Weights of a small contrastive image-text model.
Model: 4.5M parameters, encoder norm batchnorm, encoder activation relu, text encoder width 128, text encoder layers 10.
Training: soap at rate 0.003, batches of 512.
Rows from block 2 of the text encoder, named by matrix and row number. Rows with one number belong to one neuron. Each number is 128 + 32 x the weight over its row's rms, rounded and kept within 0 to 255. All counts start at 0. After the name is the row's rms in percent of the matrix's.
# fc1: MLP up (text_encoder.blocks.2.mlp.fc1.weight, 512x128), inputs 0-127
# fc2: MLP down (text_encoder.blocks.2.mlp.fc2.weight, 128x512, transposed), outputs 0-127
fc1.85 113 [159 163  84  94 142 139  99 119  91 142 134 130 131 163 169 122  87 128 147 163 144 163  95 163  98  53 129  91 160 155 134 117 145 101 177  98 127 104  49 140 234 115 129 106  82  93 111 156 106 130 111 199 131 163 130 158 101 136 192 126 133 139 153  90 110  60  60 162  88 110  93 194 154 142 137 113 169 171 156  96 163 126 143 152  78 141 115  94 157 121 131 136  81  69  96 146  79  83 122  98 130  86 114 119 118 130 129 130 105 161  77 149 162 163 105 137 143 105 109 157 104 111 126 112 125 113 164  85]
fc2.85 103 [ 99  95 149 201 129 121 143 167  95 110 110 141 124 109  91  83 111 112 149 116 128 109 113 129  81 132 157  94 157 135 155 169  97 125 121 131  84 144 151 176 109 136 140 110  47 129 111 119 131 116  88 124 146  97 187 175 150 126 107  93  93 135 113 112 140 104 157 114 149 124 160 147 108  82 167 102  66  89 174 111  92 152 130 200 157  92 162 200 139 103 130 108 136 129 164  75 204  88 137 130 148 156 129 157  99  96 140 101 151 202 183 119  76 112 137 170 154  74 137 162 138 175 140 119 109  62  58 147]
fc1.86 137 [117  63  92 211  92 116 105 121 167 167  70 158 137 112 118 140 123 157 121  83 146 102 209 119  86 121 152 152 108 112 154  75 144 142 185 147 125 112 136 113 103  85 150 142 145  68 111 132 108 149 134 122 162 183 134 169 134 176 112 164 172 164 124  91 157 161 130 116 169 102 161 134 170 171 107 145  55 177 128 106 137  93 182 104  93 147 150 101 143 144 105 162  88  57 126 185 159 133 153 165 158 169 141 112  98  72 105  83 102  93 100 171  91 155 109 142 154  91 139 102 132 127 100 132 163 124 101 110]
fc2.86 131 [127 157 114 164 109 141 138 129 103 118 133 135  91 130 160 111 141 180 106  48  79 115  89 125 128 158 121 131 155 141 133 111 137  99 116 133  86 177 113  64 149 133 116 123 125 139 103 147 149 119 133 123 120 107 109 143  98 190 103 123 169 148 168 107 161 124  73  67 104 139 145 122  84 114 139 123 125 154 128 152  97 147 151 125 157  90 155 194  65 100 127  57 102  88 122 209  59 197 137 173 131 121 167 146 125  88 162 216 126 126  95 121 120 187 119  91 162  73 145 109  76 166 101 105 107 150 189 154]
fc1.87 072 [164 113 104 155 127 151 170 139 129 104 166 133  77 125 193 100 115 114 150 125  61 123 124 115 147 131 134 140 133 100  87 122 137 128  82 126 110 135 133 158 105 133 126 142 149  84 105 112 118 112 149 141 100 131  67  59  86 165 144 140 205 148 138 128 129 124 132 121 157 119 101 118  90 180 146  98 157 118  51 117 156 206 107 114  26 192 115 129  65  93 107 166 120 124 103 178 159 161  89 101 117  71 140 185  86 185 137 139 150 139 143 126 111 147 112 100 150  90 134  96  89 115  98 115 211  97 106 110]
fc2.87 075 [ 66 174 116 110 149 120 109 162 150 116  88 115 124  87 128 121 149  84 169 109 132 117 169 172  88 134 172 138  98  71 120 126  90 159  98  86 129 103 101 149 173 161 111 129 114 169 103 112 154  56 106 160 181 164 182 123 103 150  85 162 162 145 154 145  86  78 138 149 158 171 176  99 143 143 170 116 125  97 183 191 116 153  99 119 109 148 133 151 120 105 127  95 117 187 160  82 134 110  83 163  79 138 133 144 169 135 177  68 119 168 108 108 175 130 118 117 157  77  78 178 132 125 118 190  73 106 145 101]
fc1.88 086 [171 122 182 163 136 145 120  86 123 121 136 106 129  90 137 104 106 114 130 180  90 161 186 168 127 142 201 134 112  58 186 183 195 106  99 158 125 156 113 144 126  95 144 121 132  84 107 114  84  88 126 185 175 116 124 183 116  89 135 183 134 120 134  95 122 130  91 143 120 141 145  93 143 189  92 183 181 115  80 124 144 117  90 133 141 102 153 132 106 109  71 136 127 101 146 173  70 166 100 141 218 153 165  79 117 156 178 111 135 162 114 177 104  97 139 136  73 133 130  85 101 121 159 120 134 112 124 110]
fc2.88 083 [ 96  93 164 159  90  99  64 176 118 193 143 119 107  89  90 120 129 123 110 182 117 159 161 138 202 178  94 137 112 130 120 181 141 180 172 156 136  83 187 117 121 108 161 127 119 165 152  97  70 132 146 106 101 130 144 124 116  79 127 171 126  93 139 117 136 110 102 129  86 200 173 171 110 120 130 118 103 132 120 185 130  97 201 128 157 183  64 134 129 104 122 128 138 113 101 129 141 124 121 156 178 161 180 149 107 158 173 168  78 137 149 151 115 121 111 155  90 133 189 156 168 152 167  64 104 141 134 152]
fc1.89 111 [ 96 109 179 161 130 140  76 105 127 148 120  94 120 125 172 141 124 107 109 143 103 175  96 149 137 145 102 138 158 148 132 103 125 128  84 102 128  88 117 107 168 142 102 149 166 128 125 113 130 111 115 187  99 175  98 203 101 118 212 105 166 110 127  81 107 112 102 116 130 164 190 136 146  86 154 135 185 144 102 128 103  97 111 126 159 203 105 133 124 104 124  95 147 140 153  96 150 214 152 132 126 127  84 190 147  26  83 120 115 118 182 100 151 110 122  61  62 132 131 117  81 117 113 116  69 137 126 165]
fc2.89 116 [ 97 123  76 138  71  87 102 209  83 127 123 166 102 100 160 140 113 132 130 117 128  94 116 111 109 182 138 132 159 147 148 103  57 101 189 134 130 108 134 154 156 117 174 155 134 115 129  93 203 104 146  49 196 142 191 153 134 154 180 138 168 146  93 192 134 105 104 136 111 100 125 146 127 114 100 164 115  80  74 108 122  93 149  66 142  99 115 140 116 129  64 151 130  69 105 130 132  86 102 121  73 112 128 162 130 189 138 155 168 127 161 150 105 158 137 124 188 119 119 174 114 165 103 144  97 138 154 117]
fc1.90 119 [113 111 133 105  57 127 109  75 156  93 132 165 101 100 178 163 117 117 138  92 114 130 117 141 126 105  35 140 108 134 157 120 162 107 120 118 108 113 100 111 120  98 172  79 176 176  74  71 169 159 136  95 179 129  83 142 123 171 140 127  65 123 109 179  61 119 155 134 118 197 122 160 179 133  99 203 154 145 128 123 112  73  69 130 172 185  81  95  95 132 204 110 136 132 149 113  81 174 127 199 120  81 108 117 106 149 128 134 128 124 161 147 112 131 142  94 114 156 119 108 134 123 119 118 148 120 116 122]
fc2.90 110 [127 138  64 114 110  62 137  98 124 133 152 174  97 144 173 105 101 160 125 150  87 113 142  97 147  69 111 146 109 167 143 114 136 112 117 149 111 125 134 104 133 124 164 164 173 115 137 183 120 182 126 198 113 119 155 131 124  83 142 199  78 117 130 120  79  99  63 186 143 108 122 150 145 152 113 108 119  83 155 110 185 178 118 184  93 170 144 154  72 134 180 205 118 153 152  94 125 121 127 123  94  81 122 154 140 164 108 157 141 151 111 143 145 105 141 104 105 117 133  91 183 116 149  98 142  11 131 135]
fc1.91 111 [ 94 130 121  82 113 139  90  80 136 143 112 126  88  82  72 157 118 132 113 105 120  96 158 117 119 109  88  93 111 130 117  69 149 102 105 173 122  95 176  87 137 161 204 186 114 127 120 127  90 190 151  94 107 163 129 166 131 126 118 126 125 166 125 190 115  96 150 136 148 108 128 123 175 105 160 111 118 176  54 122 105 179 124 108 149 117 164 156 136 123 145  95 155 131  83  93  66  71 121  84  88 131 103 140  56 131 127  82 160 139 146 195 158 144 118  99 139 164 161 123 138  42 128 145 160 150  71 176]
fc2.91 104 [ 37  89 137 134 137 135 103  85 145 115  92 141  92 168  97 102  92 108 158 129  71 113  91  80 106 110 122 154 108 146 112 152  95 169 119 123 143 109 152 148 147 173 157 127 113 132 168  51 107 161 126 117 150 150  83 116 157 114 102  95 148 104 158  98 123 121 134 121 162  96  92 188 132 130 138 133 177 101  76 149 113 176  96 137 110 199 157 113  78 108 149 105 140 167 145 120 115 123 114 176  99 184 141 113  88 140  74 101 166 105 129  89 146 120 119 200  55  79 182  88 137 121 124 140 183  53 139  92]
fc1.92 107 [109 176 173 111 145 211  67 140 138 138 127 108  88 109 147 175  97 101  95 110 200 163 151 154 128  78 146 140 139 100 139 136  89 146 145 124 173 131 193  88 117 148 125 127 115 147  76  91 176 111 122 134  86 112 152 169 194 132 129  98 120 155  63 149  80 157 128 130 149  99  85 103 125 130 149  79  84 168 128 174  91 155 147 146  92  85  90  82 140  94 140 168 121 153 157  90 169 154  92  85 139  99 101 145 197 160 121 142 108 135  99 176 114 151 137  59  95 168 140 136 145 120 119  85 116 132  95  76]
fc2.92 108 [131 105 161 122 157 117 171 116  98 126  99 125 140 169 134  88 130 159 152 152 116 141 218 136 122 109 103 123 105 116 170 101  89 128 130 161 162 120 104 106 142 158 137 114 129 122 171 151 146  96 113 190  96  60  65 120  49 130 149 101  96  90  80 119 100 136 103 113 102 213 151 143 117 117 109 117 179 106  56 158 146  81 122  90 145  89  75 138  89 121 100 156 112 137 136 120 153 123 151 139 126 180 189 150  88  69 134 159 145 200  84 120  83 124 135  78 157 112 128 140 118 126 121  45 158 120 161 160]
fc1.93 096 [139  78 112 132 133 174 174 114 147 153 116 131 131 168 132 170  79 128 129 104 111 121 100  89 155 139 185  77 154  99 197 130 111 145  78 124  86  91 116 106  58 146 125 179 197  80 138 127 179 101 127 111 114 115  98 124 144 182  83 132 125 103 124 173  95 136 134  93 104  66 112 127 136 186 163 115 189 126 119 173  77 124 136 202 104 145 141 177  97 124 130 115 137 168  99 110  91 133 118 154  95  52  76 149 161 118  90 105  85 120 139 112 108 169 125  88  93 149 188 110 133 111 133 134 164 184 161 124]
fc2.93 096 [157 161 124 144 129 118 116 163 129 109  75 196 200 126 139 153 178  98 111 155 109 115 132 121 102 143 151 114  89  96  89 172 134  79  99 177 135 141 130 163 149 116 115 167  95 143 144 181 121  88  92  53 136 161 168 105  79 142 115 135 122 115 128 104 134  99 124  70 161 138 122 106 142 121 165 144 102 116 136 161 150 194 118 149 156 164 123 143 174 130 157 102  82  90 155 124  97 179 162 131 150 147  94  96 147 139 145 150 109  52  81 116  90  56 131  94 122 164  38 136 163 100 139  57  98 146 126 182]
fc1.94 114 [ 88 196 169 124 110 105 200 119 193 105  59  84 119 126 150  49 100 116 123 156 132 111 134 125  83 162 157 140  80 146 134 109 150 126 155  95 159 146 141 119 143  64 154 138  75 153 102 118  99 147 102  88  99 128 183 151 128 178  97 100 119 149 104  92 184 157 177 123 109 141  96 114  84 135 107 114  82 126 140  70 147 173 123 160 168 114 144  89 114 112  98 120 157 147 135  95 167 109 131 142 174 137 122 131 134  56 142  65 171 140 144 126 174 139  72 110  85  94  75 149  82 158 128 145 123 156  78 115]
fc2.94 129 [164 160 146  87 115  88 144 127 105  88  80  94 153 180 121 122 203  95 147 207 106 123  99 116 129 120 134 113 114 100 121 124 152 201 167  69 152 117 101  79 106  96 102 123 110  84  74 133 117 151 108 113 116  96 145 172 157 154 114  77 127  90  99 124 125 121 188 169 156 127 115 131 105 150 158 118  86 141 109 116  93 195 114  66 133 160 158 111 121 103 100 183 161  93 154 147 117 155 173 141 128 147 166 116 145  80 122 124 174  89 124  93 153 121 140  88  91 166 136  92 124 218 147  60 136 103  84 151]
fc1.95 081 [133 141 175 146 140  99 148 120  89 200  77 123 119 167  95 122 113 126 132 119 127 147 110 135  76 137 105 109 117  94 105 149 119 150 116  80 126 150 149 157 116 113 140 106 138 178 160 106 150 189 153 143  95  62 136  93 104 133 196 124 147  94 105  60  82 104  42 165 109 155 174 133 152 160 162 140 142 144 180  99 101 111 107 192 138 134 150 139 121 108 139 169 102 104 117  66 117  80 117  91 154 202  48  86 119 173 107  84 115 147 122 189 114 149  90 162 143  77 150 165 155  94 121 136 115 104  98 143]
fc2.95 077 [ 75 129 195 110  45  88 112  92  95  75 157 114 188  99 136 157 150 115 104 154 132 108 130 182 145 168 132 134 139 128 126 154 107 174 139 164 129 156 106 138 169  71 131 140 117 125 133  83 162 160 142 118  77  96  96  57 180 183 101  76 158 145 125 154 138 138 187  97 133  72 136 128 132 132 121 105 167 151 115 153 110 123 147 196  65 164 157 154 146 141 116 142 130  89 159 141 137 124 142 202 149 198 121 113 133 203 136 158 153 131 157 128 131 131  89 152 178 100 172 128 132  69 115  95 110 149 116 118]
fc1.96 078 [100 130 109  67 133 130 123 150 159  73 140  83 145 128 155 131 147 103 164  93 104 156 113 142  81  95 101 113 162 136 109 144 140 158 115  70  97 153 154  96 100 158 162 146 144 136  86 161 117  65 151  88 103  85  86 141 148 134 123 234 132 120  86 152 160 118 135 120 149  86 180 105 147  56 146 170 128 114 119 157 107 150 157 167 139  79 113  84 143 115 147 106 169 140 124 153 147 116 155 157 138  72 110 143 142 167 160 190  95 132 148  71  65 164 171 181 110 166  80  98 134 116 145 126  54  74 136 125]
fc2.96 079 [105 109 106 150 184 162 121  99  88 136  88 151 106 154 185 150 169  77 129 167 160  97 108 166 162 118 125 119  77 149  93  87  86 138 144  28 119 146 187 149 157 190  95 155  55  86 164 175  59 124 118  77 115 166 143 111 108  53 127 161 190 111 173  96 194 111 110 138 130 132 141 144 116 165 120 142 110 141 104 173 157 142  99  77 121 146 144 135 142 110  82 171 126 114 120 135 130  74  97 140 142 185 132 150 153 118 121 143 152  76 149  98 158 136 121 150 125 136 143 167 141  95 123 112 130 148 174 131]
fc1.97 092 [ 96 105 139 160 163 181 116 135 156 109 165 171 130  97 149 108 127 101 110 188 125 161 151 130 123  87 119 119 106  94 159 132 201 143 159  71 215  60 123 154 147  84 114  87  96 106 156 122 111 153 141 147  83  80  99 122  93 172 128 138 126 105 102 171 130 112  78 145 107 102 110 122 161 100 141 151 111 124 136 140 147 184 158 104  96 137 150 128 115 120 157 166  39 117 106  34 154  46 138  87 162  86 105 146 144 134 125  93 165 125 128 134 142 191 101  99 146 145 132 111  98 184 147  83 148  91 146 115]
fc2.97 090 [ 88  84 203  86 167 166 172 103 166 100 173 100 154 100 141 121 106  72 142  40  88 134 138  87 181 101 117 128 170 177 154 112 118  92 129 130 112 117 120 170  99 111  92 113 119 137  98 107 134 140 165 155 129 136 137 163  96  94 156 112 127 126 100  95 124  95 112 161 150  76 119  78  94 133 102 134 120  83 129 104 107  84 138  85  77 174 140 101 122 124 118 144 199  76 122  88 183 144 101 143 116 126 130 121  91  83 118 150 120  85 150  93 122 112 101 170 112  82 163 116 104 145 175 160 188 136 220 149]